config = dict(
    n_mels=64,
    hidden_act='silu',
    qk_norm=False,
    layers=8,
    width=320,
    positions='learned',
    nesterov=True,
    lr_schedule='wsd',
    warmup_steps=900,
    weight_decay=0.03,
)
Rows from block 2, named by matrix and row number. Rows with one number belong to one attention dimension. Each number is 128 + 24 x the weight over its row's rms, rounded and kept within 0 to 255. All counts start at 0. After the name is the row's rms in percent of the matrix's.
# v: attention query, key and value (stacked) (model.blocks.2.attn.qkv.weight, 960x320, the v third), inputs 160-319
# proj: attention output (model.blocks.2.attn.proj.weight, 320x320, transposed), outputs 160-319
v.103 105 [122  99 158 109 129 129 134 137 148 158 124 167 114 140 167 135 139 154 112 102 123  72 115  86 149 156 150 115 145 161 160 150 162 158  96  89  93 139 116 103 146 169 125 123 153 148 102 112 104 117 143 141  96 131 153 144 167 125 134  88 128 132 144 167 150 153 172 121 133 162 135 123 112 107 114 142 117 112 148 158 163 135 105 117  71 136 119 168 120 115 167  65 150 172 134 131 149 107 146 173 149 100 146 123  96 158 161 128 143 129 155 166 125 149  98 115 138 138 151 123 134 116 135 124 143 101  87 140 153 133 116 164 151 135 124 142 134 124 122  67 100 137 144 112  82 129 114 132 137 159 140 123 120 111 103 124 128 123 170 162]
proj.103 101 [105 136 121 128 134 105 160 120 105 132 103  89 128 140 117 147 133 110 145 137 116 124 126  88 126 145 129 135 156 112 121 166 124 135 148 168 121 142 143 129 120 102 157 155  97 155 109 152 135 185  92 118 156  77 111 126 119 155 120 171  68  99 134 117 111  98 119 125  98  93 105 125 134 140 129 130 133 148 119  52 103 106 158 153 173 102 133 115  96 136  94 140 132  96 140 119 116 147 117 111 107 107 114 102 127 122 120 112 144 151 149 149 160 110 170 119 105 114  93 116 119 148 154 118 152 161 153 121  97 142 151 121 138 139 116  62 113 118 157 157 130 131  70 140 142 146 149 113  95 141 123  77 136  93 140 184 173 141 144 113]
v.104 097 [137 103 153 104 141 119 160  95 132 108 129  92 189 116 140 145 164 143 149 167 148 110 117 119 126 113 118 113 112 135 118 147 163 118 145 113 155 132 158 124 114 179  98 128 152 123 137 117 171 110 111 153 111 163 128 118 168 128  81 132 131 132 103 124 175 127  91  99 132  94 157 146 166 130 101 109 119 168 156 120 142 130 116  93 143 168  57 153 139 133 141 121 134 125 107 125  90 142 147 115 100 180 113 144 119 148 167 120 134 191 132 125 118 145 132 153 161 124 107 112 108 135 132 131 118 106 118 134 137 136 166 121 139 102 155 146 138 139 161 102 110 168 131 133 140 130 114 126 168 123 140 150 143 115 157  91  97 153 105 140]
proj.104 103 [170 138  93 114 138 149 103 154 112 131 141 162 125 132 145  89 118 142 102 145 159 160 109 144  97 130 128 118 167 144 127 136 127  88 127 150 108 149  92 146 131 126 125 161 128 120 150 104  66 157 166 141 134 125 103 164  92 119 122 152  87  86 122 133 122 132 137 118 110 138 122  73 153 104 110 137 124 149 111 122 139 143 116 141 103 106 158 135 102 159  90 164 170 118 181 156 155 169 122 105 145  77 101 154 155 122 112 177 124  75 116 136 138 144 128 131 159 148 138 116 136 119 154 143 105 154 144  81 143 141  85 116 105 147 102  85  64 145 138 110 170 113 102 105 123 136 108 164 123 120 112  91 151 138 127 145 139 133 157 131]
v.105 103 [146 137 151 123 134 109 100 107  95 179  90 163 129 149 111 182 133 113 173 126 166 156 114 143 151 129 115 116 146 145 139 129 158 147 140 146 119 129 113 139 144 110 128 118 139 127 133 149 104 128 155 129 125  94 139 122 142 107 128 114 134 147 154 127 136 150 122 153 181 155 108 124 141  90  39 143 106 101 133 107 160 112 140 138 114 133 161 136 114 170 125 142 160 131  86 157  94 112 137 123  68 148 113 140 129 148 104 107 123 118 150 120 131 164 147 151 148 112 150 118 122  96 115 137 102 113  79 117 147 154 103 189 179 139 154 142 134 144 131 115 126 113 113 147 114 145 122 130 136 106  63 160 149 163 143 195 152 116 121  95]
proj.105 108 [110 180 119 126 135 101 159 100 148 103 122 103 111  73 125 117 131 146 121 128 105 149 140 161 140 114 156 146 164 120 130 161 125 117 136 104 142 115 115 134  91 112 159 141 120 126 124 113 137 135 118 136  77 128 129 132 118 149 152 139 119  95 145 139 131 119 131  91 130 129  95 120 107 144 162 114 106 104 126 127  83 111 122 165 125 111 106 143 154  49 188 125 136 111 157 117 157 129 145 114 136  76 115 123 118 144 129 152 106  97 101 133 136  99 123 107 160  86 109 149 165 119 104 141 137 131 149 144 129 111 102  83 153 115 126  93  82 131 157 151 120 132 109 152 127 118  76 144 134 133 164 135 150 112 122  91  94 104 142 182]
v.106 103 [169 104 148 150 122  98 149 109 131 126 145  97 123  97 125 109 107 119 116 113 110 114 121 160 123 118 136 156  75 134  55 122  97 109 136 147 145 115  78 112 123 103 161 153 119  90 145 127 113 151 107  74 152 128 128 129  90 105 167 123 176 127  94  79 142 133  89 155 114 122 127 169 128 114 117 139 135 174 117 150  88 109 111 126 177 138 101 118 126 115 124 106 141 112 141 103  74 157 130 119 122 132 130 108 131 139 104 162 139 165 117 124 128 124 103 117 108 102 100 106 132 118 126 129 117 100 115 173 112 166 123 154  70 135 138 147 124 117 124 108 138 104 132 177 141 158 152 150 120 130 123 109  87  97 121 131 114  73 167  62]
proj.106 106 [148 133 129 167 145 122 106 142 127 117 137 152 123  99 141 140 142 122 123 175 149 139 100 169 109 129 173  90 142 143 165 114 110 120 144 129 129  95 155 122 166 108  94  96 156 147 158 123 134 114 143 136 112 124 115 129 154 133 100 135 133 110 162 147 119 124 132 155 147 158 180 107 121 110 130 114 125 114 124 140 147 154 149 126 109 171 137 115 193 136 110 100 162 163 146 176 111 122 121  82 104 113 143 117 140 104 154 132 138 130 127 155  87 106 151 169 123 122 154 135 154 146 176 163 128 117 106 123 108 120 138 131 121 160 141 185 120 115 145 128 114 193 135  98 114 103 131 109 132  82 114 193 109 135 146  88 138  82 129 165]
v.107 097 [119  90 134 148 128 133 154 110  95 107 103 103 143  24 131 125 153 129 120 155 123 113 102 110 130 106 142 121 143 115 140 133 157 148 132 134 153 116 154 132 168 156 106 119 169 107 139 109 115 107  92 118 135 125  92 159 159 146  71 151 137  90 127 105 130  96 112 144 129 141 115  91 141 134 143 126 135 165 183  70 100 175  95 140 133 127 155 114 129  95 129  96 122 150 141 109 130 120 146 120 119 139 106 137 116 121  67 114  95 111 139 108 131 160 175 138 138 157 120 147 136 122 114 150  90 113 124 138 133 153 138 143 134 122 137 107 104  94 147 118 135 139 144 113 148 102 149 116 114 113 147 158 146  90 109  83 102 148 128  86]
proj.107 106 [119 124 111 103 163 107 122 132 170 140 161 135 128 150 165 142 135 156 135 111 135 132 120 140 118 117 102 154  81 119  72 115 142 134 168 112 124 146  74 155 124 101 164 177  82 120 134 141 116 141 142 158 129 150 108 104 102 117 103 144 115 126  83 137 149 121 105 143 111 103 120 133 133 182 108 104 114 172 129 105 139 129 144 159 125 155 111 131 113 136 127 158 166 126 124 153 105 142  98  96  88 116 132 168 151 117 155 146 176 133 132 142 109 115  65 129 146 105 146 122 115 131 144 116 120 141 124 139 166 136 151 107 140 111 118 132 135 106 124 101 123 114 101 141 135 155  97  88 119 125 134  98 113 139 145  82 169 107 122  96]
v.108 104 [112  80 115  81 123 119 128 174  77 125 153 119 140 188 107 159  80 100 142 135 112 136  97 129 121 139 117 107 118 140 141 122 138 152  92  74 148 132 145 170  80 112 124  99 152  97 121 118 112 102 172 119 131  71 139 144 114 113 124 138 126 129 129 150 133 138 127 122 136 113 103 150 123 136 134  94 138 133 113 134 137 118 148 134 150 150 120  89 169 137 124 107 101 158 167 136 184 157 107 113 175 152 104 117 130 135 159  86  92 133 118 119 115 104 172 140 165  87 127 153  83 128 148 109 141 132 119 121 126 124 132 123 132 123  98 106 129 144  96 132 152 166 122 146  74 107 103 135 111 129 148 136  90  94 148 197 164 173 122 149]
proj.108 104 [ 94 155 147 112 118 137 122 105 141 125 141 157 112 138  83 138 105 130 164 129 151  87 173 104  98  55 124 129 142 122 109 138 111 106 121 144 134 137  67  93 104 126 148 127 122 131 100 141 142 146 116 128 125 145 121  91 136 143 130 138 144 164 141 123 147 147 191 138 125 105 112 146 127 165 139 186 129 142 171 165 122 135 132 133 149 103 143 154  86 149 124 125 173 135 105 141 145  74 132  80 121 144 161 132 108 105  84 146 141 125 111 115 129 153 141 115 119 162 135  76 132 158  74 127 146 185 149 147  74 102  99 135 119 113 148 127  97 132 161 138 169 104 171 172 175 131 123 124 194 156  94 137 135 170 129  98 123 106  76 114]
v.109 106 [133 119 123 143 135 105 139 149 124 127 120 106 134 149  93 162 161  94 135 146 128 168 110 191 108 102 132 110 108 117 112 150 119  98 117 104  99  94 161 135 105 113 115 153 117 136 109 117 127 180 135  97 150 106 106 124 132 100 125 133 144 120 130 130 115 137 141 147 142 142 120 111 111  82 132 168 161 131 126 112 159 153 128 133 105  79  98 124 115 105 103 113 118 164 201  94 156 147 108 146 116 110 108 142  96 115  99 159 143 195 140 135 127  99 167 124 116 128 158 120 118 151 100 133 113 114 119  89 134 150 136 124 103 101 152 138 120 136 103 114 201 116 160 101 123 142 134 112 159 109 151 124 128 130 137  99 126 118 100 101]
proj.109 108 [ 94 101 118 110 127 160 124 113 178 134 107 137 116 136 144 115 130 137 144 108 125 104  98 119 113 116 127 110 143 126 130 120 139 131 103 182 138 119 138  83 144 148 118 135 138 103 127  97 134  68 114 161 152 121 162 123  97 118  90 136  92 116 103 154 133 122  94  86 116 136 145 141 105  98 142 147  98 124 110 111 166 121 130 129 136 124 120 160 131 163 123 130 115 114  57 112 130  89  90 151 118 176 132 205 152 162 149 120 131 100 180  92 157 123 141 162 149 129 140 155 144 121 135 124 126 156 124 164 160 165  92 140 118 105  99 123 141 119 178 173 117 146 109 110 134 120  83 134 126 156 109 165 122 169 142 100 104 129 113 135]
v.110 101 [139 102 116  90  95 121  93 117 130 135 173  83 133  95 114 151 149 105 122 132 195 118 126 144 119 126 131 118 142 107 146 134 153 138 116 112 120 151 112 166 162 117 123 100 123 123 106  57 150 134 142  88 123 135 129 141 140 111 133 168 112 150 172 152 134 136 114 110 103 162 120 119 102 116 120 136 140  90 138 152 148 115  91 163 170 133 114  98 115 134 141  86 112 122 104 104 169 134 110 108  99 145 127 139 162 107 156 140 140 166 144 140 136 145 167 113 119 150 134 128 112 126 164 170 141 163  93  82 117 133  84 145 127 141  80 157 111  75 137 115 133 159 116 117 158 112 152 144  82 127 137  93 131 107 137 144 138 143 152 131]
proj.110 096 [119 121 184 135 120 155 128 103  98 101 107 131 114 162 109 130 127 113 114 120 122 139 158 112 121 140  92 130 106  62 123 128 110 129 133 155 122 143 144 142 147 150 145 117 159 156 118 178 123 148 136 133 155 145 116 130 118 162 144 118 156 155 105 139 162 132 167 127 142 168 120 150 129 135 143 136 146 151 119  83 135 121 125 124  91 121 148 177 128 134  99 138 117 129 124 161 120 140 112 127 119 125 151  93 120 137 151 136 160  82 131 134 136 146 134 137 181 115 160 134 142 151 104  86 143 141 151 165 117 141 196 204 102 136 141 151 127 138  92 107 103 145 133 107 153 153 122 117 156 156 163 128 107 113 143 129 115 111 152  96]
v.111 102 [145 134 114 113 128 105 131 106  81 120 119 126 132 186 142 170 115 108 107 130 121 113  97 166 144 131 184  80 167 148 150 160 138 153 161 113 158 130 116 113 117  99 108 128 118 146 123 100 160 132 123 122 167 114 117  98 116 113 141 142 103 118  91 141 148 146 134 123 124 130 164 102 145 139 129 130  96 117 142 113 162 116  80 116 126 110 134 133 146 114  89 125 155 126 114 127 134 152 129 163 101 119 147 142 109 188 138 119 122  81 131 139 105 162 127 126 101 157 139 138 138 141 119 128 128 133 146 107 130 171 204 108 132 112 163 118 106 125  86 151 149 143 117 144 122 157 165 121 107 131 102 154 177 147 101 117 150 154 107 155]
proj.111 092 [ 94  88 126 152 105 152 165 108 132 141 154 116 156 126 141 112 117 130 133 116 156 129 120 124 140 104 111 148 144 106 143 107 137 139 142 132 116 152 117 122 208 135 154 132 133 105 149  97 110 142 109 161  61 125 160 156 104 131 123  95 130 182 118 136 115  87 111 127 120 161 109  97  86 119 145 159 132 128 129 156  95 111 146 128 137 137  97 150 137 167 138 113 117 145 163 146 145 122  96 164 162 138 146 124 193  78 117 125 160 167 148 109 145 121 161  97 134 112 120  98 149  91  99 121 137 129 141 182 127  99  72 163  99 145 104 122 149 132 148 105 136 107 106 107 123  72 125 122  99 126 135 126 117 127 136 127 133 161 143 171]
v.112 096 [185 143 152 170 158  93 109 142 149 114 154 125 143 142 104 130 106 121 172 121 106 123 113 167 122 118 134 139 118 103 146 129 113 119 171  81 125 137 105 112 137 153 123 136 134 119  98 111 125 129 132 116 100 154 118 151 112 172  90 121 161 141 116 142 137 114 101 125 125 109 100 103 108 150  73 149 148 142  97 138  56 147 122 140  94  97 150 133 155  97 129 130 113 140 176 106 138 115 103 111 159 153  94 102 142  96 128 135 155 185 121 140 133  86  59 133 160 113 157 136 113 111 109  96 152 117 115 130 133 152 112 128 105  93  89 143 132 121 175 113 161 119 150  83 169 132 127 131 153 166 119 131 139 143 115 125 135 143 143 114]
proj.112 100 [140  88  86 110 178 152 152 129 125 103 132  95 116 122 111 114 129  89 108 162 135 133 147 114 130 133 147 121 132 119 133  84 114  99  92 120 154 108 148 115  73  85 140 126 126 158 122 102 127 137 121 159 149  94  82 104 129 120 158 114 131 114 128 136 165 125  99 137 176 141 191 127 155 157 126 121  85 134 120 162 154 117 154 156 149 127 126 114 135  88 142 112 131 132 127 171 118 111 113  92 129 136 173 110  68 123 119 108 128  98 109 102 124 118 131 165  95  80 148 118 124 119 152 172 127 117 108 113 114  80 159 159 163 160 112 127 103  97 151 168 106 171 134 116 128 128 143 115 100 108 105 106 110 153 135  91 113 144 117  96]
v.113 103 [143 108 126 116  95 101 124 138 110 124 121 124 113 139 112 149 117 104 105 151 138 139 141 114  93 160 134 180 112 132 154 135 137  93 106 140  83 121 167  86 105 102 143 150 118 115 142 131 124 137 129 196 147 113  90  99 128 175 174 127 122 132  91 116 141 120 137 105  72 112 107 126 159  79 130 115 128 139 157 166 156 102 118 119  88  79 143 146 136 134 126 136 131 154 118 164 115 125  60 161 109 130  89 102 115 148 147 126 171 111 109 152 136 149 113 116 129 165 154 129 134 108 137 119 140 143 102 106 136 119 148 122  97 135 137 143  87 132 163 128 142 176 149 103  95 165 180 139 121 146  80 155 112 190 113 140 162 159 123 102]
proj.113 095 [152 139 157 116 182 176 143 108 117 131 144  92 163  86 127 140 133 156 161 165 110 119 127 128 118 149 101  93 117 133 126  62 156 173 184 178 143 115 102 116 169 154 168 122 151 133 109 170 163  74 141 115 108 142 119 126 106 109 148  83 135  99 127 104 138 143 125 168 154 141 152 127 118 148 149 115 119 120  98 124  83 126 146 119 143 101 108 104 134 110 102 119  98 109 129 120 122 131 140 124 133 123 145 102 129 109 111 117 129 135 158 127 168  99 135 117 131 122 112 141 141  88 148 101 118 147 150 145 125 172 124 172 159 157 125  94 149 148 120 126 124 158  89 120 147 110  98 130 100 155 191  70 117 106 162 144  95 138 111 153]
v.114 102 [135 147 118 161  73 106 106 113 129 122 121  83 160 100 123  98  75 132 180 128 136 166 114 124 134 125 129  81 106 107 132 113 184 102 168 118 167 126  92 126 136  88 139 117 117 172 121 129 119 101 144 101  99 128  92 145 143 137 144 174 159 129 177 162 132 100 165 140 148 172 122 143  88 137 107 117 151 111 135  88 132 139 174 113 141 170 104 130 101 135 109 160 128 135 107 150 128  96 117 122  92 103 139 135 137 108 147 148 172 154 146 103 126 139 161 148 142 151 122 189 184 122  96 157 142 160 117 152 127 137 156 144 131 150 112 147 141 106 179 149 134 136 151 164 135 116 120 131 124  88 167 125 169 114 167 140 134 163 122 134]
proj.114 098 [164 118 131 127 113 143 104 135 123 110 121 107  98 159 141 110 130 122 112 139  93 112 175 150 137  88 144 120 159 165 144 118 141 112 132 112  96 102  87  74 115 138  93  98 149  74 160 166 147 108 136 134 119 164 123 139 144 137 107 122 110 119 147 141 122 140 104 197 140  84 165  74 145 144 115 134 114 122 128 160 115 153 113 136 108 110 172  73 136 153 136 163 156  87 118  90 133 152 154 122 130 155 176 129  99 128 100 109 103 131 152 109  79 141 131  91 144 108 138  93 128 120 140 116 101 126 116 118 114  99 107 117  98 100 102 176 120 119 109 113 115  95 140 111 107  98 111 111  74 116 107 124 134 144 117 127 127  94 178  99]
v.115 103 [155  86 117 150 123  98 156 116 125 136  98 140 117 159 130 159 178 124 163 121 140 111 108 137 161 107  83 122  97 119 117 142 110 124  88 104 118 105 156 147 121 129 136 121 183 105 117 156 152 125 114 107 163 136 160 140 111 112 155 121 143 115 181 115 128 119 116  55 142 118 132 119  82  99 134 143  90 158 129 151 109 165 155 124 117  82 136 120 132 132 136  97 104 146 109 172 121 108 122  96 131 116 106 137 115 147 159 152 108 129 146  93 131 131 126 150 122 132 131  74 142 111 144 133 120 135 145 161 153 115 151 130 131 128 136 119 135 156 106 130 128  95 142 135 106 122  94 153 117 140 143 127 112 144  95 150 103 113 158 132]
proj.115 102 [143 105 125 122 137 109  68 142 106 122  91 152 116 134  96 109 118 126 126 131 119 122 123  97 103 162 123 103  93 136 112 110 127 109 158 129 134 100  93 138 128 186 132 157 125 110 103 121  95 134 136 174 123 124 119 134 114 109 106 156 117 112 142 119 125 179 149 163 137 121 151 146 134 141 158 128 169  82 121  99 162 108 125 144 131 123 122 127 121 127 121 125 144 152 138 129 147 104 122 118 130 131 202 133 129 137 125 108 136 156 160 144 153 112 124 129 133  98 129 126 119 139 169 107 104 142 122 115 104 108 159 127 134 145 116 167 100 109 131 118 142 178 100 157 154 115  97 146 149 110 133 102 134 101 135 120 188  47 102 129]
v.116 106 [133 120 128  87 152 130 185 145 122 129 120 143 136 112 164 107 141  93 138 138 154 136 156 100 139 117 134 103 140 118 106  69 195  86 109 121 119 138 102 134 142 158 127 126 129  75 120 147 118 119 122 165  94 126 169 141 139 107 122 108 153  86 101 132 144 127 110 114 110  99 106 162 146 116 136 139 129 129 170  84 113 126 103  90 168 146 134 115 168  86 121 151 122 150 137 141  97 137 141 123 103 118 150 169 111 145 114 126 136 120 137 124 110 141 128 158  90 125 100 159 163 131 107 146 137 116  98 115 115 114 102 109 155 177 196 116 121 150 102 177 125 126 133 152 112  71  57 122  81 118 149 161 133 112 129  73  73 139 124 132]
proj.116 099 [126 140 145 141 120 130 127 128 121 159 137 120 104 159 111 114 151 119  92 112  80 121 103 142 127 124 154 175 119 124 162 141  97 115 122 155 135 153 133 148 159  74 160 102 164 141 106 120 165 141 132 120 136 142  85 128  78 144 135 139 142 154 127 126 142 125 129 125 161 152 115  66 139 139 142  98  92 117 163 137 161 137 126 143  69  99 124 151 106 150 129 120 109 116  66 131 142 117 131 125 118 186 118 119 137 121  63 154 136 100 103 132 115 117 128 120 159 152 166  84 108  89 172 153 159 121 127  98 140 124 164 132  92 135  65 165 163 127 152 124 118 170 135 147 170 132 168  71 155 138 105 101 141 144 132 131 170 102 156 117]
v.117 102 [147 140 147 112 169 126 123 125  96 133 144 134 116 156 144 156 138 147 132 124 130  97 140 126 144 162 112 109  91 111 160 116 147 144 129  64 150 135 115 130 150 136 135 139 114 146 113 134 153 149 116 128  94 166 118 157 176 126 148 104 146 166 150 145  98 107 174 111 113 133 147 113 136 119  81 101 147 104 109  81 107 136  77  93 135 118 142 149 176 145 133 109 142 127 134 124 154  89 106 136 170 131 150 149 129 122 115  65 106 155 140 121  82 119 141 134 107 129 132 149 126 117 123 128 151 123  96 155 147 164 142 139  92 105 140 117 101 128 135 134 113 137 139 139 153 126 130 108 105 124 126 138 132 144 108 147 162 152 148 112]
proj.117 101 [106 113 133 129 120 144 106 110 137  93 105 141 154 176 116 135 101 109 163 158 158 117  79 125 157  98  96 139 137 127 111 147 121 122 139 163 114 116 114 119 113 119 109 137 119 126 118 123  89 145 105 121  98 133 155 166  55 142  73  66  78 161 156  92 176 128 113 110 155 107 136 116  97 107 115 130 125 183 102 170 147  85 131 116 151 142  97 115 102 140 156 135 121 169 111 145 130 150 138  90 182  54 181  90  98 122  96 145 163 105 146 121 155 104 158 100 103 137 165 129 102 106  94 119  98 127 124 110 154 119 113 144 156 147  96 123 133 165 109  88 102 126 126 122  94 113 156 113 157 157 139  89 114 152 138 153 115 141 137 142]
v.118 103 [144 144 142  88 114 109 126 133 162 146 172 134 104 120 117 115 147 151 157 182 122 125 119 135  65 162 200 125  93 134 155 146 111 142  97 122 109 152 117 120 119 143 115 119 117 141 140 123 125 149 115 144 102 147 122 112 131 121 110 111 126 116 136 132 131 121 149  90 154 122 124 119  90 124 113  92  99 116 188  71 151 105 146 117 158 125  74 119 149 117 139 107 113 164 186 142 136 141 131 149 102 130 104 155 125 119 138 156 122 135 131 165 165 113 132 131 152 133 107 135 151 151 153 124 138 167 137 109 123 160 104 107 150 132 105 188 124 140 157 114 121 163 116 139  83 148 126 127  76 109 113 163 169 132 141 127 106 146 142 121]
proj.118 096 [132 168 148 179 130 149 142 114 126  96 137 110 126 132 151 124 166  94 130  99 117  77 171 131 158 134 118 145 154 102  84  97 165 123 120 161 110 137 111 155 123 127 122 118 171 119 123  97 167 193 169 119 196 123 153 159 125 123  78 143  60 133 112 123 142 109 111 140 109 171 160 115 149 168 145 131  64 134 107 144 118 120 152 111 146 128 128 145 111 109 107 139 137 119  95  96  65 139 124 138 127  83 151 103 141 147 120 121 122 123 140  99 124 161 147 163 118 112 140 125 122 130 134 150 102  74 161 160 124 104 118 129  98 119 164  95 131 130 182 103 132 131 126 114 112 113 151 120 156 124 138  99 109 142 127 128 184 140 135 122]
v.119 097 [ 63 143 109 121 110 125  77 145 109 115 122 157 133 124 138 120 109 132 105 113 120 174  87 144 114 123 135 135 111 179 152 113 144 130 176 145 126 118 128 178 126 153 134 120 120 131 141 105 118  99 133 117 103 158 105 133 182 182 101  81 142 109 131 130 123 148 152 108 144 132 120 125 128 126 136 117 136 119  98 165  94 185 157 129 102 146  89 124 117 153 122 106  85  84 149 125 140 180 164 117 115 135 141 139 151 137 184  58 107  96 137 131 152 112 165 127 150 134 122 165 165 130 116 109 142 147 163 118 117 113 134 112 129 125 142 114 145 113 152 118 139 108  94 149 124 123 154 101 161 121 123 123 127 123 130  96 152 127 105 121]
proj.119 101 [166 115  83 112 145 112 119 139  90 109 151 120 134 130 105 103 105 122 162 161 124 112 155 115 140 136 110 112 132  90 115 102 126 153 163  91 130 122 147  99  94  99 153 137  99 119 101 202 165 116  96 129 141 138 135 127 147 104 149 132 102 112 109 122 135 130 128 113 121 116 120 124 136 105 106 116 115 135  93 121  79 123 114 177 162  94 126 133 114 168 156 159 106 154 132 102  89 111 103 157 143 125 144 131 102 148 113 154 107 129 118  81 105 144 136 186 125 116 121 117 123 128 134 121 129 133  85  99 139 143 103 113 154  64 165 118 130 150  91 116 144 158 141  96 111 162  90 151  97 115 158 106 124 165 145 113 116 117 127 144]
v.120 105 [ 92 122 130 101 132 148 118 163 135 107 125 112 171  94 149 111 116 155 138 116 147 133 122 108 126 124 166 138 127  98 109  91 117 160  82 111 119 166 121 127 112 159 149 112 144 136 132 114 124 118 114 169 103 140 115  87 122 101 175 115 157 144 129 150 153 124 142  91 103 112 107  91  93 128 138 141 141 127 140 142 156 140 187 120 138 143  99 130 152 165  90 132 138 110 161 118 152 124  90  80  96 141 110 141 113 118 127 132 130 127 130 139 168  71 139 111 138 142 109  46 132 163 146 106 108 129 149 126 117 117 110  94 107 116 133 125 152 114 140 114 147 117 181 127 113 112  94 133  88 130 133 131  99 113 181 166 178 122 119  92]
proj.120 104 [158 145 155 153 133 124 146  95 135 120 127 147 122 107  64  95 134  93 140 105 114 163 159 101 121 133 123  80 143 118 126 145 107  93 119 148  97 117 150 165 103 107  84 133 111 101 115 131 133 122 115 111 142 121 140 126 113 138 135 129  85 110 158 131 131 135 153 154 126 122 163 139 132 112 135 114 153 122 111  96 112 124  70  89 120 110 199 122  78 155 140 111 148 141 100 144 135  97 158 133 118 136 167 139 100 182 138 117  75 122  98  98 108 143 137 204 103 112 156 141  83 107 119 153 142 131 113 132 171 127 136 154 129 114 124 131  96 141 101 121 100 126 117 122 145 109 104 145 142 114 162 143 100 102 126 129  92 103 119 134]
v.121 094 [115 153 159 131 135 122 140 112 125 150 114 149 116 114 137 131 134 145 137 127  96  67 127 113 109 112 130 135 134 130 125 106 133 142  58 130 143 148 108  96 117 172 158 114 162 130 105  97 136 106 118  94 162 126 136 135 132  94 102 139 121 122 125  87 123 148 101 111 139 102 134 106 129 146 134 129 153 134 141 174 107 161  95 162 144 127 122 103 100  86 101 158 155 148 141  91 115 162 224 130 137 146 149  91  98 146 108 124 133 126 129 142 145 111 161 130 128 121  94  84 145 151 118 123  87 116 136 173 166 122 141 100 132 124 144  85 142 144 120 139 127 130 128 138 128 125 114 128  72  71 108 125 116  95 127 129 105  85 120 142]
proj.121 098 [130 140  94 100 137 155 122 151 146 105 105 162 117 124 167 123  80 119 112 112 135 145 100 111 133 149 106  96 100  72  91 126 113 141 157 115 100 121 127 154 150  94 111 106 116 117 154 111 203 151 183  93  91 131 137  87 128  90 113 136 112 157 132 171  93 104 163  82 137 124 110 142 106 126 135 152  81  91 115  71 126 109 138  87 119 135 135 142 119 162 138 102 139 147  92 115 100 141 144 126 151 127 157 112 144 148  82 140 140 144 118 160 147 121 118 182 133 103 144 126 147 124 129 134 136 107 149 171  89 110 135 106  70  94 169 165  86 131 150  82 166 102 104 143 133 144 107 105 153 127 155 111 141 108 160 126 149 138 135 143]
v.122 099 [ 79 134 141 173 125 146 171 131 136 136 140 126 121 124 145 130 146 158 114 130 148 133 148 114 134 130 114 122 146 107 138 121 130 118 104 163  98 167 155 141 150 127 130 135 101 163 131 103 114 158 140 102 135 120  80  91 152 158 140 124 144 140 140 144 119 146 188 121 131 173 109 116 116  99 114 155 123 145 118  84  70 123  97 121 170 116 136 107 125  85 132 168  89 156 110 133 158 164 111 167  86 111 123 140  96 135 128 115 140  81 111  85 157 151 150 171 146 129 125 135 115 115 132 196 152 107  96 101  99  94 127 115 145 126 120 115 122  97 125 124 133 120 138 162 160 130 132 138 131 149 137 141 135 117 127 120 102 115 153 160]
proj.122 097 [175 114 144 107 145 122 135  97 122 167 119  92 102 166 152 127 137 123 121 134 123 123 137 151 125 131 151 122 121 109 159 114 153 119 130  98 161 120 118 137 116 148 143  83 152  94  99 139 163  72 111 126 122 141 180 139 111 130 129 128 170 143 114  97 114 136  67 158 121 138  92 149 128 105 145 117  99 181 140 113 177 160 160 132 148 152 130 144 142 128 152 110 121 171  88 140 113 141 155 134 146 161 156  98 137  97 117 156 133 115 126  84 105 138  74  99 124 150 148 140 145 151 101 123 125 112  93 125 160 119 111 124 128  64 152 125 117 172 124 134 105 147 127 104  81 121 117 136 140 147 139 130 124 138  87 124  97 118 125 121]
v.123 097 [104 136 108  99 104  66  84 120 128 147 153 108 134 135 145 162 124  88 187 154 132  91 168 117 104 110 136 169 126 140 157 139  90 132  79 166 114 138 116 138 135 153  85 111 135 117 123 119 114 171 145 126 124 152  92 150 165 111 139 108  94 124 116 133 119 103 143 148 138 139 142 140  66  92  98 109 141 164 144 140  71 187  92 128 168 115 130 135 121 136 135 106 136 138 176  69 174 157 116 111 152 145 124 141 130 101  94 147  94 148 104 137 166 128 134 127 164 128 114 129 132 135 148 112 153 159  84  97 135 135 110 152 161 145  98 120 106 135 128 102 142 124 136  93  75 163 158 158  81 120 116 127 130 129 131 158 133 123 169 110]
proj.123 100 [160  96 112 156 189  96 138  87  90 125  99 149 137 110 135 163 116 149  77  61 127 155 147 161 101 113 116 131  97 101 125 120 135 130 138 106 169 115 130 145  87 117 162 119 102 173 127 167 150 123 178 150 120 125 151  80  84 137 136 109  95 119 164 142 128 132 113 126 121 140 149 143 176 121 130  92 133 165 113 117 155  71 120  98  95 119 144  98 103 148 128 130 131  98 111 187  87 125 124 141 117  68 126 114 164 114 115 145 122 122 153 105 112 139 148 152 160 128 125 122 122 121 116 123 124 108 134 163 148 157  91 130 125 132 131 110 143 148 137 140 101 181 139 139 107 122 164 152 134 129 117 116  76 159 104 122 135 118 114 151]
v.124 107 [156  92 145 126 160 109 147  93 133 130 126 109  90 118  89 122 119 108 130 132 139 114 125 121  84 111 123 142 103 103  77 133 138  36 101 130  97 141  94 126 147 119 118 171 110  68 121 123 111 140 115 165 126 174 162 104 147 154 180 117 125 150 132 153  90 129 143 171  89 161 103 110 138 107 166 122 128 116 150 120 109 150 117 108 144 119 113 125 120 106 128 101 119  97  93 143 130 131 142 127 119 184 132 154 109  97  98 151 132 107 165 125 109 129 130 111 129 145 131 129 131 111 129 107 139 162 140 132 108  85  85 135 123 108 142 163  88 121 124 124  80 136 106 114 123 135 166 161 116 109 111 104  53 144 113 135 180 141 104 123]
proj.124 104 [139 144 145 192 100 106 126 116 122 146 132 126 104 119 138 130 133 120 145 138 152 159 153 119 173 104 167 142 137 206  79 110 120 156 119 178 145 127  99 124  97 142 111  98 169 142 107 139 140 118 136 124 160 126 100 143 129 154  87 106 166 126 105 104 118 122 121 147 136 173 163 154  98 157 134 119 165 131 119 144 166 117 117 132 131  68 134 118 141 121 160 126  86  77 205 145 134 121 146  25 112 122 105 130 204 145 168  76 109 140 129 120 147  94 156 157 123 144 138 132 155 134 144 149 136 120 103 149 105 159 112 126 121 156 132 129 148 148 111 126 120 149 129 142 129 135  97 144 161 163 138 113 122 130 126 111  86 148 126 122]